From a checkpoint of a small class-conditioned image diffusion model.
Model: 12.5M parameters, 32-pixel images, arch dit, norm layernorm, activation swiglu, patch size [4, 4], layers 6, width 384.
Training: muon at rate 0.0084, 9300 steps.
Data: 195000 training examples, 12.2 epochs.
Rows from block 2, named by matrix and row number. Rows with one number belong to one attention dimension. Each number is 500 + 25 x the weight over its row's rms, rounded and kept within 0 to 999. All counts start at 0. Numbers have three digits each. After the name is the row's rms in percent of the matrix's.
# q: attention query, key and value (stacked) (model.blocks.2.attn.qkv.weight, 1152x384, the q third), inputs 273-311
# k: attention query, key and value (stacked) (model.blocks.2.attn.qkv.weight, 1152x384, the k third), inputs 273-311
q.0 102:494528508493523465511494441499506518506485518496509495455517497513494513512532469530530500501529485509496487526435505
k.0 095:495455489457467497473494475499483472451522478525473517467500453480503530541532490495498550484504528493514481536487496
q.1 100:474432471498499482463510502510525469552508497474478557509499458535473490487514510498489503496565517465525480521485539
k.1 099:451508473537498497481504533511513503532499513557518512511489498464487467486496456487500523533500492492502512503445525
q.2 099:507505541573494530493469464470477525496483477500560504518498517476505473529501505505543508467525507476521520421500500
k.2 103:478499545505476496485477520498551507489523485515549495479538460500494470471490468503534492499516473517462507448500490
q.3 100:551467459462510506529496517508512486445480530468451487498511466508499525512520503496491518481495492475505527515490502
k.3 106:520544466488561476461476501499507508526459524468491462512481496509489490543544492510529511492476505499506486507481488
q.4 105:504461480472481469512543530530495512534497504504466466492513510527513435458502476490481507491484487488486485509490489
k.4 096:506465509510505486519522526542478509507436461503487440535507465516505490454511512530519507504505506522518528512481522
q.5 094:485495481509476508472516496496524456524498528515462466563491532546471521503553525465487518497526505517514517467515521
k.5 094:497499548498541502494516519479473511475488543539483460526530545534490504480502496505501512502540504437491537494484491
q.6 099:546495488508477543523484507519515458476508513503519456540511499496427499457444498489512524499464531525498533504457479
k.6 095:493527473513496467522516537518509501469539490501517479483516530470481470462529489480509492478457526544470511500541498
q.7 104:471479488519513476541495487490467542488502556495507523493460501506502514509525492501526507479490463483551471500483492
k.7 099:491485484476489503497473472462503544473509497513529536520501520497486535493465505512500492499493465479518472483503494
q.8 094:508519471497480491501532516507492488497493525501532444461478486495506512563486527513494466512500529530458514501505504
k.8 097:501515482503484524545523495490498512501508515508471511455544467450550509437492477519516478478512494499519489480497522
q.9 101:502538515468492461463484487537501503500496498496464496505461488506524483512498434488511528530522525512483487530492493
k.9 105:552480547523534415480479481497473492495525491489505521548511525486515530496544479515504499492501554493469489523492479
q.10 111:500532461517523489498465516536495495470480506523529537538501445502509493536527518448529509482488481502477485556543525
k.10 103:544525459449519527488480498511475499494523504528513534515473501491515445518526500488449499482545468532464503480474500
q.11 098:488525536502469492483499490480482509493494475506477455476501505546469500528534495456553480506511507557483471525478519
k.11 090:473483507508515528435506481512492522465480481520506521470502528506524543494484484492519522488536490541494506483498500
q.12 097:485472517549490480491477505476459558476516510495530526490534511480503471488552509477550470506506509472506514508462510
k.12 100:530488462547470477490472439542535531487518458469470497546487484476500503487489491533547479535494514503461501516503472
q.13 098:484518519488513493523472525462516477513476498490515488414473446460479476532526504470470501508498521500456517500479501
k.13 102:500512469519459509505480484514517461476499521524485507498508504498509526501504484490477521514504485498484490476522484
q.14 097:509521522512519482553516557480482508535483551437514470480530485514511492496503507518493439494485502528492539489508485
k.14 103:550513455528484478511523509476508517497454526476485508454498494493491541519483514516494513497517509500496507498463526
q.15 110:482483490490513452506438486491483496568466483510520490477514468468494498457485504517527464461494487497488511532494504
k.15 105:519515481518468492521497519471517487598517503511508494487492494513542477489512535486472512507503511518551516448469471
q.16 117:506476468523553493501555515529502481522518472512514544523485523510454439465481523509488472468504494520497540455505509
k.16 114:516527534494486502486522516538540463484472533529487530479481523529493450485504458498488550509492489482467483505505501
q.17 104:497491533505508510529494508521521574465499532497522420484530497508458539488491493485526531511506473507472524553539485
k.17 102:463488545471510493481456450476504511529493561495545516486487494539484462491520523461473491529523459493550483502496536
q.18 097:515484529532458493536500484474503508496524505499509471479524481506512467539451470482501495485493457484478497455474452
k.18 103:508514496505532459500510524512531494554539514522531518515508441552494529473501503508506496506500485512527505539523468
q.19 103:505474499527507497492446508525489501466459452522469471523518498528501481503545505509470500457515503466507481508512490
k.19 112:492501457493495489511480508489493493557503525436515502542454454503520522465488494488504463511480473500464464460502483
q.20 101:484523500469513526520538566530513504482525488430494497453472509512498568493490510527519480471488498522507491478535534
k.20 108:482512540500502507498497541450503537504499510481445490441488489513506496503533535535543487509526487485560508463489499
q.21 095:524506481542482479500534506491499451492518502549541474481492521487497518457538478531484488542492534541475494518510469
k.21 090:428465488522505527513518538473513493505491488524494476508476515517515549532531521527533456485476495492523560451457520
q.22 102:541504520497544506507498498527520510485492537569493507546478522478476489492504492496499529505478490515493471470474503
k.22 105:490459490491476487485474446470525502522494529533477446524509500487534431520522509471462496538500508476522505513523502
q.23 102:536486469510494533468486519528519514504484504490456490472499486506487510452521487505467502462461500499491539518496512
k.23 097:544505535535524488452444501494491488511522522494491516483468475472500509498491495513513515510480516485517503536459519
q.24 093:510525479460532448479524496522493474519518507466512488509408483521523462507545510468525472518502489478514478469480481
k.24 104:513486497475496477476487472473491500499512499529457493500562499462518505519473526494523465503474507476502468552545478
q.25 101:482559483518493484566530509509463495517483514480502501527497446461543478487505523487499499517491511499502528543522529
k.25 102:510522528543503542461514446518488462529469485504530522529482496537492481464486491472526493492505468495497475522490487
q.26 108:536469510486481534518543551526511497495497515452512480491471551511496550452467487484491542507524481471527465535504505
k.26 104:510508503468508565501515512499486486505529475490484538518529518501452499490490513483489509486461505485506479506484467
q.27 100:508524503484488521511507554492512487491508514490482463449485553499496532508492498524518518481461486483497537463479507
k.27 098:504512518458501521506525505513489471485467484504447466483504452470517537513521514469468484456541502513467535522485510
q.28 097:507484533439506491510523495531490460485483506506488504446475498542467562511441518496500503523525503481466502522473519
k.28 101:558496470515502491470508500527503520446508510510492565491485508489488523528491514563539507481482515508510493531476519
q.29 106:526493475531486470551462513450513538517556527493480504520512457526553505543544500450493486486529476448518458524488491
k.29 099:523517516490552532495486555507457501478502483531466504511541486498529549530530500497558496496499513483522514464468495
q.30 113:497496508555539537512508513458508505461525522482481488522500495476522546503481497481458498497487512497512504483515492
k.30 107:500521496520514567502536473529508530490461481441505555511491492500485504545508505483551530503478488519486500498521491
q.31 097:553505514458454491510507477459476521506506541566479465511533513464478522485495462495465497540482471506546483551450543
k.31 099:480497478467509488484525468528498507485529546505477476550467469533501502503544524536456501494490477501484540518502513
q.32 106:480511553508488513472500492557475490483468505484505481508489463477532473528474536522475484466503515439464546502552499
k.32 105:474517500536547541492538508460491503472550545506485515476513483460547476557486520490508471550516492503514498504493498
q.33 095:530518527488578497486459529515516512493527531499530504452506531490488491514492468495494474535521538523516492515472496
k.33 097:516491507500507530510467528495534509462511485504528481532474498481493494489501524472461510514510478502519481518552495
q.34 106:548544517515497522519473490502484492499483522534500500525503466508509510462490455513476524532497519529500535479509513
k.34 102:502515514540496486503478491499505512501507520536477510550511482467539494516496518489483540499516490524543526502512479
q.35 100:418482496489465508500516509473506504465520464519537540484487502468481479531502528516515514534477484445480507542519502
k.35 098:519500488480534487521478500482523497470490438490525472492512519518479492518510484489492497512531505513538520497458434
q.36 111:583502520505479463447586525514488547501494542475524470504526560511498505508534518527508537527507507511496513510486540
k.36 099:504505484462490499485520482493523516511480463490499481519479506498515519511459492479535497457499500507469514507549518
q.37 092:484490512481489467498547505516494496557496463469507495511500478488535479510479506516489426484504541499489502529541458
k.37 099:472494471466512473509517518470509492539499486463458543486515518540514510499498509502549521514479489507464468526485495
q.38 104:495532479454491488483539455491479475508463485523453493513470515489466513506495521495505512521494503543522451509563455
k.38 103:466475459480490495505521472503494490504474476510467535515504499502507452507473478474463513475534492539510498530521487
q.39 093:518480478433533450477493502488552532544541469508506504477506546494524476537498477490480516539491493492475497511536527
k.39 098:486510479473494486506481527543491530482540478472512501482463512509500501529538507544464516468518489472451524535457476
q.40 109:496520493511534515541489445537514519517488493504501465489492492508519525459530530493507552496506491496493541492501471
k.40 099:478519479500515458515477480488497485519506505456490476462505514543443463537515495500521476463523528503495463472508479
q.41 098:427541498521497500456491424566507485486528481466489517527515441502538470537482493466536483550542497451553510518533507
k.41 097:475489483522504510469488528504459452525520470440517488492459520512500528491513485537486512518499499497479470485520464
q.42 106:503501466503516486482498516494511482488515485541431504507530502525505469519512477467532508504495524479493489529499534
k.42 097:476523504527498493539470514470476482496546483484482527495517511481495495492498494533536495507493542493521552457454506
q.43 103:456484471493489503482495475454492444493523474481509518513520537490504469509528482489491534496502505494540447442474511
k.43 103:467510513470520460463509501521499502487520555490504492436485508532464515489501481464456523518488494509499504508478538
q.44 113:506532504520513567495534488475566505510519526464534512491534529498432436486491496531511489519512512496488504503460500
k.44 097:507487501533501546494520444499491501472487484500530488479474510565487484510538480514525531514501508464489502469497494
q.45 104:491495493480494497493462489509503512492488532498525497466510503505511470517482473446445474516517529522493495493542510
k.45 100:473512478513522491436512456526483494444489468495536516508497557486494512553483492486481539543506506476536525502490486
q.46 101:525494488493502479526533538456501491485466485534466458417515505496492482479513521501471497525516511464459519506518467
k.46 106:463530506496489490510516532526456547458515479491534489482526476480513528536503461498508510498524506459502488522484537
q.47 106:442514503484533511508518532469493471525506470478537532481544528530520499517521515545519474503507534467514491478553448
k.47 103:514516537526479519504509508516518483532550519499472484521426562479536475508478503523497464537485502508488503503482460
q.48 102:494521507476465513451449535452506525530484490522514536535483501491521525512487517526487509528512461533498489488500455
k.48 103:474493545498496547530440503545524512479491420457483491522533468464500506515480504453495490494475517534491512504465526
q.49 103:464475546427454465478491495466484526519522519477462461485470527458512508506456535506505513504509507578479523499512535
k.49 100:488485510485473493514486516492497515546457502514472493521522478538523489436495512515505513515468502471526514522540497
q.50 098:525553506509511537479551460464502511491486510504475466470515492509502506481477499493503492503486513528483506487469483
k.50 097:500466485474519497554549510497506513491501521459516520498511518493487459528484527504481522513515489517557502525491513
q.51 099:525492457502520492498489493489454487552489490490509566492501521469526487527521554513506493483530482486516501466477498
k.51 100:526468465507468537494477477505525518491447497512486482508522480485528518489473521514472504532503495494549498465510531
q.52 098:455468472445552491453536506538469466494488508492509491537480498516475475507481533538488533480492520517510495454523496
k.52 106:471497464493509487500545564493459517483494473486452518506508529458475488506508493510485487497471509466476486496552497
q.53 104:513507504511519513512513536490523534482514489517495504510499477502530500522464471537508480535492477534477515541494527
k.53 102:513487494515501484513495501481510514498542512474472522486508499459478536487511537504533485509428469524490562493463518
q.54 104:483459525462506502494491524513486456476537475464494477536465511493523542523529523482511547489493503545522511482513532
k.54 097:507495460464503472481533527485480485508449527447507544478505516514476466524497498495551498498517512485536518499492511
q.55 099:490522521573488479502514498530488477525476494480483463486503447509470516502502505524483523484519512514531531474495474
k.55 097:492497466499497428526510519517491533533455456527490505520517447559549462486467507497485503507474509499534464458548487
q.56 098:555567491513517468500447467504498489508452551515490525515513523494530505471493503507494490530487524483477456488510471
k.56 100:477516519478525498513497482529490512493442545539502524506490482496515525500470489438469529452500474492479550489491531
q.57 115:469484498478510509497490493470478477495520455507469491532521541500495512497486529531517507470487493506516508487527530
k.57 110:447486563479529517536569463508482491491506522505525455493477518471468514477533470481498482492483479510505486459495491
q.58 092:479494514508490536480516453511512483488540480469505515522490501496518468498483493521491514498490467476517462482473477
k.58 094:488473486477503515507507501515517479477506463505530510464503474516486547535442491480492497535487474531461504510484477
q.59 099:535490490505509502454486503511499490470548506524456522541471531510477482470483519483518538519461534489513506525491516
k.59 098:507504492521505520511491486526504468498520431451521464497524555480496487476462479559519500503516525479476518462541490
q.60 099:468526478486529482496482452516530534485518476563523544448549459506506502498545516516545482475533479484553482460466452
k.60 098:485491506473495512501481516474516525468525504497549482481524507502494512512468491511490520484527499511440500539470455
q.61 101:485503496468450536505485491488485478519496527476518440482503424482526470477467512522505475490471479499545492495537554
k.61 101:503523543520497474502497472499527492549505527512466472527512447532525490447513502524490484477489497496489490491487498
q.62 103:513503455466490487475522473527467505520478463514464521500484523522513483485497513509473519519507468470498441471501497
k.62 100:512485523482472551488494467435474517548492472539504454552489476478537470458454480499471478515509475485506475492461531
q.63 108:470501503551461513498482492480539517478542525486527511521511558523478550495503457517481474541506507523479489511479493
k.63 101:524496559507512516500479493525488517454532468489474512512498515499487550516476515448538531491525473439482500509533508
q.64 106:485518477448487533486507497508502529531502542502487537522520443500526513517565505474501493533475512533493526494529529
k.64 114:493506484480532468456532533516510514529519516515494517470442512490512472522463508464495485522470473507532468514515512
q.65 093:506500452486499539529450503530478511491475510478473491480510502534526534499468504516547502486517491516502470515476461
k.65 101:488500533487525459507444520498488498534506507507500551552507483513452486510507511474510484500511501498527496527563459
q.66 099:512477444507555465495546506508472464503556515458477487492497460468492485503499429566505488486484519475504507544522491
k.66 095:503472529498504510479511447512505523453492483526466501524538470490488499504538500557483529511478524520477510509536517
q.67 101:506477542524528430555464496514514536524499464502545483466460561504523473478515539482480486520512479480479484492474525
k.67 102:435486472489480492501480502473511489463517481474505495504458482497508480494504494497507486478511505465511493481519472
q.68 096:532499469485489529494532485501517497483508517532499486533488508480463509493483521457521491482475493522516486534527487
k.68 104:555504500530488486493530481515505455517485510493504502492509521483505465520489486482461511503525488537443532476478502
q.69 093:511485521529471480506546482513477506467499448498528495528481480492510553489530513563493496498487520488478498499503489
k.69 099:490479529478527521533490522455452461535508523494500498571516515502492467496523496535520499470493521472501480506536551
q.70 099:465485480454507460543465480476509538467508511483503459527495482497496479504477494502470519502506515473521485515532512
k.70 100:460495557494510469474480471439524524502512483491493477500516483491521509501484517523480453492470504484497530461545509
q.71 099:519487504491464491583506506487452528528523480530486474478525473481516496544494524505497497520525470493496524460394506
k.71 103:529509473487498429502559498493476480506482491534539487461428505500525484515528514497535506491513494460496515462477543
q.72 089:515479500446494441497492525494527514466505497526440530524439505492507473540490492490481490495524493491452499508486512
k.72 096:489482531519525505470524493538471498527470490532470499495490483515494503500509508477459496496468534523502523479512503
q.73 106:472479471536456494474491505488491491520513473517505508527503503495540485493479463536513515486499493538472498475489478
k.73 103:521488463465505524474477533504497483517477495539468518519553481484482480486473473495508473508509499426508454531479498
q.74 099:473512498523467456523461489522529517496492539454485515527549464530538476479493512493501516490535498510483474509534492
k.74 098:469532517516561502461426509502499492495479533502538451498536546493513519494436502551449506491501543523512507482492470
q.75 109:460496521505525465465491490536504507539507452487480468478516477509505523466504529502487465486537507475498513515472542
k.75 100:525481488494522534479510474491492511494506524500509500511497532468501500478524506490524534451549526506510494513488493
q.76 089:479462559549473512467480514493502544529522526479504505505529484489471503459533525495488480492489502484507529526467490
k.76 095:497508482497516509495538504553490499517523514524486578458497516486480509501473494522517484530501527499482486517467530
q.77 091:562517489515528462474488522471498488505483483469497473494482526498561492488520489487480500497495539511476520511523534
k.77 103:466478476477488488540480500527513513451499494478489487512556485473511499505529486512508531430514498486472532495519513
q.78 103:496497513498517522533492506503503510502495513498512488531507498498468503494461529448508491497499462468502485497483529
k.78 096:527514506513515545541519495469527493495528500444491506536478523558480524504510491524475521509492500449475479498456503
q.79 101:477457484496507488485484507497526462508510457478531541472508498514490533459503501527489539476471481473498503517494522
k.79 101:520515462528514564478510528522520474504475531515435548509524531477455497519481465446468519487509517488461483539498515
q.80 096:488516481501536523495465462510506480472518504477507477543494528475502509514460512529497497544502513474505473443494469
k.80 105:481491483488505540524480511503513525491534515494522495476491513523488469505513497515520519466516521501508494479492517
q.81 097:468486531541540509492475508509541512496512508517508561479496522483543500526478529475504501521504488507495525527525453
k.81 091:464483469463529486535460518450528502523538522471490505483492442496535465507505538527491481500516549468510484471541476
q.82 103:472509460498522479516555503464499527490505487499555545490527488544486496530520511485497509508510500496530510498479499
k.82 108:479515503526462490517510520477504434500533506506494532504513494510498525481553513495517438492470512547499531491477525
q.83 094:458528495449523470491490510482483530515494447479495534449529483513516484479473533517530473529513480467487506521503518
k.83 098:504541487542518479491514509496531503483456499477497474530494498536532503525576510513577508455501533489532506500501540
q.84 099:504523536515464498503564522531487477498491521513478463480485513525464510450530477531527499509477520533509493472498508
k.84 106:508496504526489493488517495532519524528503499475530483557477523521449499505507499475476531474518512505479486513519462
q.85 098:564489509446521471494489492478501523505534498536468452463463482477542543484502492484489493518530509528530521563453506
k.85 104:492511475489509479457530481490485505494432492493469456494474451530520504466537502485502458535489464490475507504515520
q.86 097:457497520451468520500509482545521509534532462472500497490488508515519480559500467526528493526501495540522502517534529
k.86 090:502514506498495471479509469539482492486509475509497537487512487539508503509502533543478474503502492459509517514459524
q.87 106:512510500542471510499514505521513447507488524477506520507496533498503490498490495486467498472518496489502513483529503
k.87 095:541512458477444532477521513503479513510480489553497500526529479489455516493424510483502490512503491527550483472503479
q.88 106:520503479524504503482526501501485522503487494519505485510483486529483485485506497495523463481474491476518511462528494
k.88 105:520472460515491476496512475534537576449526493450505469484465557461525528487480466531515492538507485538459508527474512
q.89 104:487497479497496511544494486541519537490508507541500469523508534484489540507510517525519463529534503531454474454530531
k.89 111:531498542482502505475510509492493481501508500499511484490462523522473465504559495492498494540507489493546520510499474
q.90 108:454493511524503522482402515451460514474461491480447488500482553483484470479488464474522490488523501462493503476493521
k.90 106:481522540493495487500478504464502495501515514524493504494492473488517479512477494513540515536500488509509498482550479
q.91 100:537477488435504532523520537556520473506481481511487540509431495477503468497524486493508470489520506508514502491518485
k.91 097:482506506483481477522489510498533494542528507485500478487538490504519514524537525449468480478499508474495509537528498
q.92 103:485513479486522488520464524530513477521506525472492467470474478481527488506505483478485517533510488510489485478478478
k.92 103:503486531490518530505491468469493520504531525502543482487451495497531495482513527493486530503472478511509512449473478
q.93 099:520491575513501484501512490479549519485509476522516491549474508479476527472488504482501531469491509511523489496503493
k.93 105:489497501536465516499535489511531528510536493475490498510538520517524480496478496491515476486483541516498495560506484
q.94 101:532507546455484506477505505431474532542465450521511556481454503490471487496510481527503535498484505485485492495486485
k.94 099:479496496524512488483500476514489483506499483547525515527520505540492480494467496446481521491522468482493489467495514
q.95 086:472496492491557502489464517458527490466492459519512496471498475515517509515523519549481516540514473502533486568438537
k.95 087:511495518498507514497509505495489500518491481488514453555504515490538532466510505491509503537501473495486483508483484
q.96 100:469513472511506491493458510495509456488520437486536521510495490477509502521472491486498488529527477534464479495543488
k.96 103:533500503495484530508482506505470496507481527471515503529492498502439492478477487517486511532521475482528532480490489
q.97 100:529521527491514536524515500528522442489508496505521540456482519466499479513478522449501509494486517427466541527487475
k.97 103:487532519524526437484489524485537513494488501513498495502498512510491529517479444433527515477490475509447506502513521
q.98 103:518497536509473483512499509455534501495519515547502546519530470510491539481486520481454505525529484508529500537482436
k.98 100:493496455456454520455505490507496511509534562528434539483515490535528497510467520506487515490490468488512466522495517
q.99 092:537509469518541513514489483502506486503480493519482524476489510480499455535523512460506516486526523503492491481458468
k.99 098:474490531532475451496511486510517520517549505501521513477459530494559480506475486505507530521503441554458504444497465
q.100 101:456495516468553478493542467509472491516514468512473459474447543524500529556494499466482507489491482528461479465492506
k.100 103:532500509447505505476535512470498521473495492462499487515533433461515523473459515545457505515514509510514514530474517
q.101 091:540481466487502511495542513450477488494519474533499465480523499519467483553499515480527518542518500461515481472498485
k.101 098:524505470489536459533554525533524541521513475491475519456494563483518520556533512492511517476524478525525502517508524
q.102 100:504530538501473461481489518487483485514500528498491538475553468527475483510498481497478532483462504503489507523495555
k.102 100:515464527493510511487499500530503469541508483466563541511499482508533500536489500497511507484502517511516517535487483
q.103 104:493517481526528516495489493484484495484495506455508526543492466534513518513534489496492525520498465492510482490532483
k.103 101:487512504508545484492482462499496503444497456498563478531501479540525522549488508465554526492502471489460485498482479
q.104 100:516489528539486474518517476490519492522477556538455527470563463568475486503504508498477544476491489501532478484476498
k.104 105:481501507465508565473491487515511492468514477486509487479536575502517482495493480492514498486479498497504464517492501
q.105 101:469481493451491486496547530539476550494489557500513504476534501486494515516488536476476524501478496507487513512537507
k.105 118:476493467512453475507546520514500485506485480480464485495484499531514527525519503510504503486472510479506522480479487
q.106 101:513509471468484497512523515523510526489518506480509471536492516479471479482439487514467499482501452510506536531511503
k.106 115:474489501514494508483492477497539488520483507548533501502506516474468497434485490505464470481514508481496501506470445
q.107 093:518471470478512510501506525482524528477503511538490471510499484496494505495505468530495518488471499483500509527497533
k.107 097:491494513481525537523451478489524492541454469509502525490503509500491483445489468548507487498468501525463470483481495
q.108 104:447502518462486521494519510481462489513518487548531464533487495498494499519474507481459505494497508499524492533518500
k.108 098:545511509491506526505473526536497476519469501504472504479475492491478505473552518468515471501522488532539487497445452
q.109 101:511501517511506490527541461473488495545499451513504499547553539478548440461463495487484502546471488486530484513527554
k.109 104:537499482510486520502524498531487473509439503492487524469477529502477560539546508509481521498471476527492508508460524
q.110 100:517510486541493492490473489517502485498501538523521540515486471541507480490517513521512525511517482493533512472485488
k.110 095:502501538569507518503432511434471485507503503527445525508523513500479500564496513485498504494504477493496476524496513
q.111 093:564506550537513530501512504459518515503513521442431465454526539486552523521519521516475482491470498490518490494542456
k.111 102:493510491520511488530484493522482537454489517515483517551542508499527517486546522476482505465519504478510510492553508
q.112 102:480485537465490492516449479503486474516500530483473525476507556500488472488500502478504503501513513483514486492529464
k.112 104:490505499518514484497487483506500512509503504501520493500482504547493547504518510512530480499481497482480504523531465
q.113 104:497527485557554505520498507489484482487505501532500515503508521513439536502531510534477496491485519469485500507543537
k.113 096:501498560501490512521483518550439516471524487490522442533494480499526482500517478521533501502498514525517553506510476
q.114 099:448502439499470441473499497460485466520462495467524515516455491470495484507521510488493490520511490557478508472557473
k.114 101:455470477474472530531507499523467491495468468509483456516518501470518533510449514479483491525506474501548499484554546
q.115 118:532481574511527571509461466524533481453473500456584531472525506512509461472481492511509504434465497484469483519463500
k.115 115:507494505515495514526473465487511504485490514488501535477495487497465492476465468514488490484513537474466475516510488
q.116 108:519456476490460518552464443494465500493484496494533479505489490493515512507521492511499539483501494526515513489472483
k.116 103:482535476485510488544510483505485488459538511504458434517488484510522472524493518514536481515468494515482452467494508
q.117 097:488479513548573552499515486506512509517497482469517538457499498530496514508513501502503545443507534518521508477485541
k.117 097:475460510502486490555520502478529516511520476448491479507496479455490548438507494499502495482481501437498513512474542
q.118 099:493515495482475538524514487470498488527464496547539468498533522516536489520470521462514470556495520506481522483547476
k.118 108:518497526509494521486518512517491462486509502498489468457488525470541510480548475515515506482487501465525528528492523
q.119 102:437504504492498502469503506503508526479513536476488514504498500481533497498520516516492491511475536548493489506519527
k.119 104:476540523496497521492509542492509467537469523515449509471508475541472485527500502480447479533492503457526480540494495
q.120 095:480499504500495480465496548525495495510438453545455497509449536516540499472526492518536472511520495518474532510499496
k.120 086:520489477484522476526551479510478522498507481468491447495474539527493484533491507543524508512453526487477518552487493
q.121 109:488478492470464498533500505541485510510487507543489495501524497477471519468538529505493491493505523523463509513431499
k.121 111:510516487506469524494463512501490485527520509522521513513471510477564487489480507478478495515505530524521471465528495
q.122 094:576518485539496541509515515474494466533501509465488491457495483504515514486514491474553459511487496494492491516493506
k.122 101:494526502522525486531460493461487526506520519488489486489473510527498520497539516563475508518507483487460481458495506
q.123 097:564465473501503505464472477518523468513517528470501504509507458511489538477522484507527508499479514553497504499451493
k.123 096:541484505486487488492455501527505528500503503484487499506532496458488523439456460475466486501508490502504518489498511
q.124 110:506522504543517465518495486500470495458486490529490521523493527481481540465450507494470516501492487502488492476537516
k.124 112:513503516423491503494553517489519500476498482502522504512519442501512540459469495515508488478510474507551517517509523
q.125 106:531514497541468457498525529490511528494497521436517508505489525501486507483520498546499473482488487474487539472517447
k.125 114:527523499507481444508487509468508496492507484503500479490511525533513532505515485511544504520466519522486515459535502
q.126 104:540503487484492499488539483483497495489503516455480454495509476495487476537468494494493502474497518523508489507471472
k.126 102:513502507517512511518484492468517557469500476552523546515538487516490488531473513498553503554528488500494491465453480
q.127 103:500515523502536533453483507549502511505467546477492542496504509513447481540497459465490517484505485529502526525448488
k.127 106:488495474543454512484548480513472488470507482541493495499517520488498479534463534492494491517456480491481495485454503
q.128 091:504545494443519501527522500534509494492476528498489493490451469522442486510489478477507499499462496504501467500499511
k.128 086:461465520511537524454530485548505515511532499511510490520473500522488478533486478527474477534449466519474515504541511
q.129 090:499473492471471521511479478456528528508462492508519490472512498514491467475525534502494448478538541488496484493509468
k.129 089:483477524499529507460485495534495518540488486500485461492546489479502484491528490499534489473467519507574521502497514
q.130 094:511529480468514447509521523477500470500524508488499503533510499491541484481485493482514458513499469461467501497506494
k.130 095:495457509520528507529468504491498531490493492468490465481500481515492506471495509561517474497491492504463507513542524
q.131 086:484484478496509478553500536496576489493540528497501482492500454445473499497502489499497539531505490479522527521534523
k.131 085:511511487507473536516481509447463467542470461550502485471474501475499482501468528514473480478474494493465512529523522
q.132 082:528508491489464512454514521515479520507472471459495492484479494503488473513542489541537517484476497470528442473470498
k.132 080:491499491516479479485518470491477512511519505488468518551470499511496522514472500509494505525495518476544483526466532
q.133 096:499484488534523506494521516515494489429490458508513544482541457506528505492474486499525502489525509494522567510523513
k.133 108:483502486503487490497478505493489474493536480457525513471482543494502503500475459539472483480526526535478497475462444
q.134 105:507510512491482520519471504489489494467478482502512521515468491539504508508550482462541513502522499497537507489483499
k.134 108:472521533502504496530456504457483482495505489518473500574465505493508517488492503515508545518526503513529467542498503
q.135 084:486466506496501514508467459474493512529511482450472505471504469529494519502518516528496498453487469544517470472464509
k.135 091:517513519520507483522486469479513441505492446510516506509489511487491518499508502494528523476501555504564459527480514
q.136 096:511500521476479544548476430470455515488498475533493471526538489530504487489506527455483482466482505478523489448508507
k.136 100:521524506457477458531505505462515508492508479542499473467491528483499479500506485495503487502551489499489511475503520
q.137 083:515499482505486501489491527523490502483473548521484536505487505557498474487482491529492506504488531468491508517521487
k.137 083:484487504532449491478539482524469524523490511460488532514498471534490501506504463497511520484487495491500498514460518
q.138 107:495525534534544476513506485526524517454517504547493492497517494525493535538493493545509509457477467471510499515487495
k.138 106:481555529477505499483476486522492491475495456568524494500495518509516511526518466528487485540496484487447468497470481
q.139 090:475501548458496455535495486484525461528548502430511491521506525528482493510500511488514494529510500497471464540533484
k.139 092:509500534514488519497489474475493529513507512479483486458499521495515479505442483517459507521501509518468508512528509
q.140 087:510491492455542500520487498463476511481533509518477486518489501459511492515442473499531498482513497502508550456526527
k.140 092:489487506509498498524480511477495538521511485520497496534484502497523488510475512514457460464518501498458497478514494
q.141 100:464475496527463468476465515474532524522490517471540516522533492468494493433507499500489467518495570518481534483488474
k.141 107:460492501542479491500478523481512510519447533486467499503526469497508500491480543501513468471512531499534513483491488
q.142 099:531480497501516483482547512495489501505482538522543476451484455549494529503528498521489480483484442469501514533505480
k.142 109:499519497498484498518561484495515515480481527541538456507532498472503502464496463515452475506482464486535476510475506
q.143 095:485493494511493496505462505504489500470492476492494496538487511534522510488469503489455549495456513532456490523487473
k.143 104:485518483479507546501467460474534486487527519467494470529493490494510493509504504529500498470539477517483480478501486
q.144 084:492492481488512517503461521481462546494502518488499513493494480531470508478477475490487544499538508478509500486510523
k.144 083:521470472507482465523494489458493502493511492494512501530506523519481509549512461521494535478536498509447543444492490
q.145 077:502511494484503507489508480496493520506463492519519519530498516463492529525464464524488501464522485506506475494499497
k.145 076:522519501556494543537543516492475493508509462520502453518466527444505507496492547481493502475495503481469530518480474